From a checkpoint of a small masked image model.
Model: 2.67M parameters, arch densenet, norm groupnorm, activation mish, depths [6, 6, 6, 6].
Training: 8900 steps, batches of 64.
Rows from block 3 of a small masked image model, named by matrix and row number. Rows with one number belong to one channel. Each number is 500 + 25 x the weight over its row's rms, rounded and kept within 0 to 999. All counts start at 0. Numbers have three digits each. After the name is the row's rms in percent of the matrix's.
After each channel's rows are labels from the 100 images, of 14976, where the channel reaches its highest value: "strongest on" is what is common among them; "patch colour" is the nearest of a few named colours to the mean colour under the peak. Only what is clearly more common there than usual is listed. The data: procedural textures in two colours, tilted and lit. In brackets: how many of the 100.
# conv1: bottleneck pointwise conv (model.blocks.3.conv1.weight, 160x168x1x1), inputs 0-167
# conv2: growth 3x3 conv (model.blocks.3.conv2.weight, 40x160x3x3, transposed, each kernel summed), outputs 0-39

conv1.73 094:461476492519552516480491526529512511512516478480496502497493483425493542468477487472461511476461481484493539518493479499477500518539487498518473484532518489463458462483518490490518520525515511507507523525528507501504481508498529536450495475535506481493472454549524487490477494491520494560530517490481510487526558532507541486467485498513509504537482505525498423526522509525489487562473547498512510464490496536487516474503495472520483509469481542491479517512506499502445467498505515471492534484484521529474
conv2.73 068:522498468472531499501500471488483498485496522484550449479468498512518532443521473491507474495499501480498473503565529494
strongest on: blue (50); teal (49); ground colour: blue (36); pattern colour: teal (27)
patch colour: cyan (25)

conv1.137 089:508572518528482494500485517556483515492504472491490492486540473495506487476484508488515526497513498555513460510492465503503528481484481484453463481497486512486464491500488508492524498496479507470526494473507503501509531490506505489514535532477485467502493509490478514490493465517465489491480465476505443486500511521504469527484527505456528478500495519503507439489488527512488490481487505531499461516492488500489449527470496542486501535446508522524516501492486471501577446471470462432493594485481497501486
conv2.137 162:515508485487528497492481511515519490498479512498494464491456462494483476466508456455478483447478492486469465549491484460
strongest on: brown (57); grey (42); purple (37); pattern colour: brown (29)
patch colour: brown (62)

conv1.89 101:528520502514458539476508515462483538491520506473513503527522531487457464425454506527480473484515471467476488489507500475494501475492515492513464522490508498495510496503540510475477523457521510510519499514486506533504490543507488483473502491500505519496497489507498530488496453487510552505494524516499477554486563471468507517483511506447511518503494481506469530489484490525540514491521524472493498479492505514498534470485544503473499444450453481534538530554532499455466499499541505502468531523492446518531
conv2.89 080:507485542514455495516543533478472520521500483505553504472504474500499500520462484492493510473455510478497509571493500495
strongest on: rays (26)
patch colour: brown (43)

conv1.6 097:479491468533518499499460506537530521531506501515492490480531485469486507495441514450485453508497484527494491526536483479519502481474515515424494515521486486523475506504481533513472475461494514518530513489483513506527495505497491528469461466510507505499457511488469440495489516507558471514458485528469485522519551519501540511535526494493541496472542513527534541502474480498537503514477484454508515514527504490475496478496527488502496491507524460507505517451483535524487470463482457542482472511476484550471
conv2.6 081:515489520472543483461532553502483555487514484525487483455461532468493513470505493502533509468499491479522502496512529500
strongest on: blue (46); pattern colour: blue (37); yellow (36); ground colour: yellow (28)
patch colour: blue (31)

conv1.53 101:535499493497514508512465468476533479488474488493493510481460458525508473504459488490484536473508490476482526476486528497547499487527490526511512536517528508509510519496514501505492499489518504507456506477483486446484522478500506512512501519488516479488486434497508507491537488488516546495531483502487469498462528481482490465465582501515523532491467514526493501536493493485459502484493471510500512573504511503516570448479491530543462520484488488519505480447447512512503482536509457511494509523571505538498
conv2.53 104:545538524518512526504564476531531520494513527490494509491549528501487513473519475482474526487494500532528506477466479523
strongest on: blue (67); teal (66); ground colour: teal (40); ground colour: blue (35)
patch colour: blue (59)

conv1.5 105:523535501560529463509533491492519549499503484537493475540501481520509523505506549515493487510481522549500557488505485491500522541467520463511486501468524524527509523510502473531497510510484498473489502502510494499477497472538496469508496539462466476513487468470470495471497526455520473524505508519500509437476502466529493532481504456501514490450468463481512493483499463483474486521545496498506466496509496570551481504490485490442506497496504440511539489489534475485488505523524504504483479496557528505474
conv2.5 143:515469505488531488466558486497496493471502464464479495467482489457491473451521525503486492471466470499514534521487496468
strongest on: brown (49); pattern colour: brown (35)
patch colour: brown (52)

conv1.86 108:490470478500500490525459483518475496499512467474436485499520517461494494496516522535516461499465473535495508486469516510500510520486500485522536486528516488476478507504479503505496490468506455521523516527479530484580453517518495497468503514526501515490501452491545515525477487496514510514509518512514490504451489494449525491575485532517475477467533481517490485515501455497475473489484540493458442480523499519512514492534515484537531491463512480484480433464517523533515480491519509542542541506505483516479
conv2.86 089:456491486433481470466505523487494513538512519512516496477462489496534522511508481508487499490455499529464453500479494469
strongest on: brown (40); pattern colour: brown (33)
patch colour: green (34)

conv1.157 085:508518509475491501490500519506450506488455519514466506459520492499545486509478486515498489490508500472498505471473473496541486570548489484533505522486479503512501517511486482512490545471479511498492525493470486532520487483487482526501468524537540458493427526472507554505500452514528448553503495488515517466506544485526483479507535480510500513485473520475441477500509510431469508507499537518486545476483497548452498493538497503500509489487507465508534507490506511536491472452473482474508476502504524492470
conv2.157 060:494522493508503464550502494481555534499514516507506524527451495528506511507445508492513514524509476478452520476456516507
strongest on: teal (44); blue (43); ground colour: blue (27); ground colour: teal (26)
patch colour: blue (37)

conv1.90 094:454513512507497485496481463449490551498516515509437465493479468481499489566500521549491515441503517455488526512523511450510472481524552525516515545487515485512520516475505527543479484485504520511516525482464537433483516486504487503488539505494511518493545467502488511521522506508503491475533498505484495499469474505521489518510494513507493525513469498490480512492509546532508550514519484496444530494510501450477510488475505526479493510472514554512486486495569489500506447527509517491485540508525529498518
conv2.90 076:513457495472497493470522518478499521506498449503484519478464454463504488506460493512540500456499500467513513462466512462
strongest on: blue (54); purple (37); ground colour: purple (28); pattern colour: blue (27)
patch colour: blue (49); purple (25)

conv1.82 094:523509540521487510515470483504493522513518513516494501473506491482462505524487467470575507468521528498493518498484480523516502490471465492549506485527493490511482531500477511545475541508486487515517514499510530522504490497510477496545499547488467510520499522517554483502527478491491477461489489485485492497509541488544482476482468500488520500530462545493491532493511529533516514510482462516492467497503476475458526496476473478536475487483463537455485480481530556448489493438511514511467502447585504523500
conv2.82 101:546459534489513512484541530515546485525482457513531511469531486477489506547469504499506501465470520487535509497490500507
strongest on: blue (49); teal (44); purple (36); pattern colour: blue (29)
patch colour: blue (46)